config.toml
color_jitter = 0.4
method = "moco_v3"
norm = "layernorm"
width = 192
final_lr_fraction = 0
weight_decay = 0.1
Rows from block 4 of a small self-supervised image encoder, named by matrix and row number. Rows with one number belong to one neuron. Each number is 128 + 24 x the weight over its row's rms, rounded and kept within 0 to 255. All counts start at 0. Numbers have three digits each.
After each neuron's rows are labels from the 100 images, of 14848, where the neuron reaches its highest value: "top examples" is what is common among them; "patch colour" is the nearest of a few named colours to the mean colour under the peak. Only what is clearly more common there than usual is listed. The data: small charts drawn from random numbers. In brackets: how many of the 100.
# fc1: MLP up (model.blocks.4.mlp.fc1.weight, 384x192), inputs 96-191
# fc2: MLP down (model.blocks.4.mlp.fc2.weight, 192x384, transposed), outputs 96-191

fc1.271:167128136128157072107128144109128128151157128106157088071146117146166161128119132132128128172128128128128104093128128121151128128128181099064128128147128116087125116128080162128126128071188125128148102150128134115142122146103108093128107128088127107128128092153128128144127128112170157129
fc2.271:128107128126130157128152169123111183123128128128128128112171128141128188144138112139120120123121137052128162136157097128128126106182128128143119128102166141128164128128128128125141128128128116128094128128127149116112137111149099136133128128110127120136128128084153137172121128136130128175
top examples: dark theme (68)
patch colour: brown (52)

fc1.112:105137133108128128128128118128102134145105158128113133128128134088124158166132128099136128097128176176085128128128128165101125145136088140137128068128110131108161099128149177088128128153152128102109133142128128128137204128128118127134110075092128100180152128128108107144159105107169150072
fc2.112:188128124175099095208171128099160165102117096155128088138128108128128128128103132164140128104128128128128128145093128114111178140111134135155128128128097137128122148119128134157128128156108142149128128128125115128125113171123121145109132100128104128117160086101181148087130112154080107128
top examples: one colour (98); grid lines (97); area chart (96); peak in the middle (36)
patch colour: purple (25)

fc1.262:147138171129154128128138177129127150170118128128133115128149128160128127128106106080081101151092109158128145148153128189128153142110128137110113128107139109128148111136081128121175128092128098147128128156128077135146128128159166128153128121129117138128128128106081109113128175102147093138
fc2.262:111113163108128128089128124100149128114146128128127128095091128104153120128159183172144135148128128111136079154104119128112107052152150136092140128139128148118098185136164157104094156127127128123090109143129160167145128128106165128128128128110128128128128150106195133128128097163114101143
top examples: heat grid (46)
patch colour: grey (70)

fc1.259:128148128111159150119083135128130114116150178107128138128128164166163128128128128142089130136089128128128105128128158064128128122163106101109106196167128128124128128128075143162128121155062131128147128128081128114103094103099090145091128126128114137151148156128163154132108128159128142127
fc2.259:080133115138154072147123128128148128183132128128098128128128165117128120090138128154154128120179112124136155118128125128116128119112162110128128099106136128141107082091128141155128128090128112140128099128173151128156128108176128084121112128163152128098131082128120128128128128128151128149
top examples: lollipop chart (33)
patch colour: pink (59)

fc1.84:109115093102079171182097090128118165073140118128174128123096128120128114131158128128128158128128152080128135150055128150128128124088128081109128146128163141128084126128128115128134128140128128101128149137088119106092147163128112123146128103143174114059089152080096089145151128107139129128
fc2.84:108127101149128128162128122160128106098088155131075128119128131128113128139149136113128160140128096128101146125148128135105153106170086128138173120146128128086128156115149091084128129095090143091128136135111168136128128090168136115128128200154098128125132128102139139124107197128128150093
top examples: dark theme (97); horizontal bar chart (37)
patch colour: grey (47)

fc1.75:138131118128169115172077146128121085128128098082124158102097186155097135129128140128106151110128128097173110123128128100121128143179128128148150138128119128126161138128141128146114128128095128128149108132128136130128178091082128098190105172164128136151139124128130070128140108164140161116
fc2.75:128105118128128111101139109130125128128128147211168128162130097079143115128128099103128084181162128134128133130150128141128104102088133156128086143131128091128077128087125128132128144103139107144084128128103132128165105128128112133128151116117128168106105128123160159070132126145128128140
top examples: lollipop chart (34); items: six (31)
patch colour: pink (41)

fc1.135:100118159128125152128128123128123128159115149128171094128149102122110117159157146138116168115145128091119155138156082128178128104099096128127128128128161129128139094107128128128140100117128215144125126128131128128113097101128093128128151098137128128184107106119109133109103128147162143108
fc2.135:141128109120125100128104114128129128128128092135058128168088127128134147077115147129079128120120109128105128098128119128142190128124170086157128146128114130086106128138128128144147145162128128121122128108128118093128153152083113098134124112130128095128138143128164128129128107094128094128
top examples: radar chart (29); line chart (26)
patch colour: pink (47)

fc1.320:140084116149128105117171101106110123088143128122099172099111128128167122128110142175140179135092128143110095142158128128083127103145128145130068130089050114131128094080128128103114144125114110128143166098119128078144142148097128151128162133113091121123128148128106128128147128159137163169
fc2.320:136137109102123128167136148128113063092107128143128094178157128143098128102128159078135128128175104141132149106164157128116128201113152128114145128128169174128128197134113128126128100102128145128128134128128172167069132128098128128128136174167176141137117125127118112184096128106124151084
top examples: dark theme (90); radar chart (40)
patch colour: grey (31); purple (30)

fc1.7:125128128128130106164123128128188129122128112155128145128115128128128119093139104112128149151128119086157119085128090111124145099128150142137128128125162082135133128128105128147118114076116171109128128195128115136151106112128099085058147133124104150061105058133101140128153102081088161140
fc2.7:140180161128117128200095128133123119142066128128157128156119109128101128094117097180161128091129126068101128128128130138128128128128128139131150128128128128136135154128060178100128128125091112094118121149111128152111118128163128105130141103121103128118098156139106128128175145148065150141
top examples: grid lines (100)
patch colour: white (90)

fc1.49:111106128165094128109103128159168128128117128113109164130128108125128149128173153097132150150146142117128128139149175106196158101089128158128162128072120128108122113128155130128128093146108142128113108128101099179194094128152075117136128128150132121128109128106094104142128121157109096164
fc2.49:128137103085111143113121128120128110114112102116132141165123105074128118128128134098128127128128103128128128144149128169145097085128153093168128161128167182128128193128083128157135121128116128128098124142113114146096116146118128152131106149091177150128106130101132108128146139128138125174
top examples: heat grid (58)
patch colour: grey (39)

fc1.356:085097131147161147128084106079089106172128112149106105123130151133083093128151130114128158128067133146079128149128132151128108124123126150091128128128130128128146168147104150116131128101128080145162099128116128101128128138174114128083113152115115138155175162176164134128128112128080091128
fc2.356:127128140128128135111126128128155153108128128132111128128188128138096128157103128174109117128164104123136128128158146160138128172106128155128128078167097124128128120144111175128107128132092103098094113145114150119128151165128128113136154138142128146132089073128081128109128164117111154088
top examples: radar chart (99); one colour (99)
patch colour: grey (47)

fc1.290:128164128185125079092128137109156138128128128112128166109081115147128159123092114073123128130128136128176128141152106151128149151102146080070153096128123128166151128198086118090112171108120128109118128128128109128138130112128128089128093153128140128181184128128114128128128193156128143128
fc2.290:107109120115128154117128089139102128147144128170131082146128128141177128139146159179093095108159101112124128128139147128128134074142128096162127128128137155128128113076141158128128102146128065123128128162160128122087128078113128119109171149085128102128106084088167124128128103112096128128
top examples: lollipop chart (34); flat (30)
patch colour: white (74)

fc1.4:170128073100107128143107128150188128110128086141154155095091165132118128128126090108103141128128128082103128134093099128116149115128117172146128159128128096113128128118126128133114128125106145145085150104128128128105128128089128102099151092162128128097165074128165128108093133128132162136
fc2.4:128094104128089139111142128129072129122132128100119095128073128128128126128128107163128083128128087111157128118149153156128167090131177074113108128129088132148175128124167183149186128171149128096131134139128094112151128153128128128112128145128128128136121164116128145132140117152121128116
top examples: lollipop chart (48); bubble chart (31); falling (31)
patch colour: pink (58)

fc1.22:087128115167128100117101154070144158166146128129143128071136128128122171165171128168134113128134141102108121149140141139087133128101087151158139106114128095107128075161120140174192134160130156153154128157090131164128159115128128128105128128129128107147096122133128128142119142127126156152
fc2.22:188111150078104128127128078168128104128144128128086095170128133155153145072095129164103145138128128120128099128121122128187128128128142146099128108166128154144128167128128153123081067094145109171075116128149128117128128133128098126150128142120148105125140178130135148128103098128120128128
top examples: radar chart (44)
patch colour: brown (33)

fc1.277:128152121140128136165118142128094108143145163103122128161132090128123111128128128154151128145090133171128128157118122128145069114109128128126141108128128081128133128103128172136063118138112128116151128144110160152145129173170122124066128128128128104128109117099128128128187148131118098086
fc2.277:130109096103147145116128123145150128111102128186080148109104133169097103128073143086147155135145139102128149128096163114084128100154132173128111128137154128096128161131124144128160147087128100107108097104128105074120143124127122116175107128128128177136129151120100123151094139141145087153
top examples: heat grid (41)
patch colour: pink (48); grey (29)

fc1.283:106124119164128101147128130128084135179158128128083098163128100165139128128084103145055128146110136142154108110124118132138115156096128192097122128127110146128128142128169171128108128084155128121170128095128169105128128128107153166132128146118134144095128081084109129128149079196128181138
fc2.283:128128128122110161160164128155164128097128140128128128112157130147108128128159126100138128140128128128128123164128167169128108126128128128128146150128128121128134128100069073146135089160128128136076101118128092134172138129128128078211155086149128155128172128136128128090119142091128072130
top examples: heat grid (55); stacked bars (26)
patch colour: brown (42); grey (31)

fc1.34:128128137128128179116174129130109105152152169137135117128101128125128128150147107128069149126133125128152146128128119167200156125166128128163107091081154138128141140162131128128107149128177136128111138128100107097128156151128110124128109115164128127128065179134132156157137128149161166131
fc2.34:133160100095112128128097095122122109133111076128160136089103151131149128100071151144120076128113128125082114154105123081076148128099128128123128104133126132147106128107187119134083128098101128097128156163128162138149128138104178143159142128128100128128138128171106128117157128128109110128
top examples: heat grid (61)
patch colour: brown (39); black (36)

fc1.71:128128130082128128108142128120215128128128113095128134092134120128128094082155149193141128128128128165125109128158154160166098128155128128094128125142145128091128117100145128090128116167177153133128136126131128097128128165105128151161151140150151128125174158177129097064128180086094123111
fc2.71:128143128222094154162131108101048166115121128128128121114114130076128156175131128081128125128135136128128145121114128150160166157145145151172127105128111144156158128128132121128128143105068090081158104114128165139128099128165120140117128128098094118111124082128128163123128095180147128135
top examples: radar chart (25)
patch colour: grey (28)

fc1.189:106137168169143128121171139167128092149176160128159133117124128128145128134112128128080155096151128179116171128128152106128128115097122091128110128081115100123108128176128102106111123074097177140128164141116128120131146128080128106138128085164102166128128189148116153092151121128128128117
fc2.189:141113135098128126116099104119117128145116114128132122148128073159078128135134158124125185095128128128122104128115128128128163128128080211079142100150128128102126143128128187128096085116154131128128123133128128105179157128128128095163157128128156119151138128129128087152125128144128160170
top examples: dark theme (93); ring chart (81)
patch colour: black (91)

fc1.89:128109128107082112129118128128128083104128128103128128110135162157118081128129100122128103107157182088142139128128128142119116128176144128089130128128135109145128128114128154131128133128142154085085163128098128069189128128094094139128128090075152088125128128140128128128128115128128112149
fc2.89:120128137130097128120128118115163111128135093128174128091128141096131121128105137128082160164120189118133136110128121143160141141129136125169115128128128109106128128183118114128101128137158122128128056128140137148098128173173165128134073172128128163104128153197097128105080195189104151121
top examples: radar chart (34); ring chart (26)
patch colour: purple (37)

fc1.69:128128185128090163168128127141117128097166128111105099128125148115128128128128126153152167128128128095098106116164129147128136128128119128153109209089128157099149158099128172151153128118094128128160128110109128110128108105143084128128128116091134122131110155170075153160125128150128128118
fc2.69:128149128128111101154126113128132120122119203108100128128128038128167128128084122148148109094128135162117122154134123128152128139092169147127168097128153108086128103138133128110120077128128128141128128166128128128098108138141106128165113146128128112119167091164128128109128124128143128128
top examples: radar chart (40); pie chart (25)
patch colour: pink (57)

fc1.301:128128139087128159096084119124128100053172128128167098096128128147133180135099100157083161168110195106136156149118124100123137135128119128128158128144111107128128135137097175173159130128137128128128128124100101116129121128130128124114122074125151128128156133163128128141136170136155173101
fc2.301:103090075184090136142110128117128110178129158093119125128117100128177112128128128165142095128107097130128160134128091178119092069128128108122128104161130176126106107112160128107128151134128167211157157138128161154128079122128128084085125157117096128165128128080128162128128093165160128124
top examples: lollipop chart (54)
patch colour: pink (48)

fc1.114:115128166111162158128128128129128128102128128128110101128147084165128086138128117128131063156110141129114116128128128139090128137080169112128128128118141177120112128150128082128128108174128128128127149128086095140128113144123158143126128128157101161152128150128128194128138150156117148128
fc2.114:110122112128128128087164153157128128140115128128128134128126128082133120153119128128172128128180142142088174142140115128145147122174117128155128064096139122120128179149103145104142129125133165192123130130144092136155161100128158096091128125112160128128128128071132128163195128077128128064
top examples: grid lines (86); dip in the middle (52); scatter plot (39)
patch colour: white (65)

fc1.222:113128117094128145118118148128102147128148102167173128128118145102128091112128107105092149128128148128128142116126149118126140127156124100128144111100128137128128177167115116107158154128102153161162187128175106143128128154145142111167131130128180143152120128128128074162166098198084146128
fc2.222:135115128128119152150128096166169118128110128103053129137128104108147128128128128150170080128128149128140138151128099156128165122119128133083074112122128108128128083089123122128106111100156112128158128152117163128128151122119109133128146142117093137136155134126128128086083128103128078130
top examples: grid lines (64); area chart (43)
patch colour: grey (34)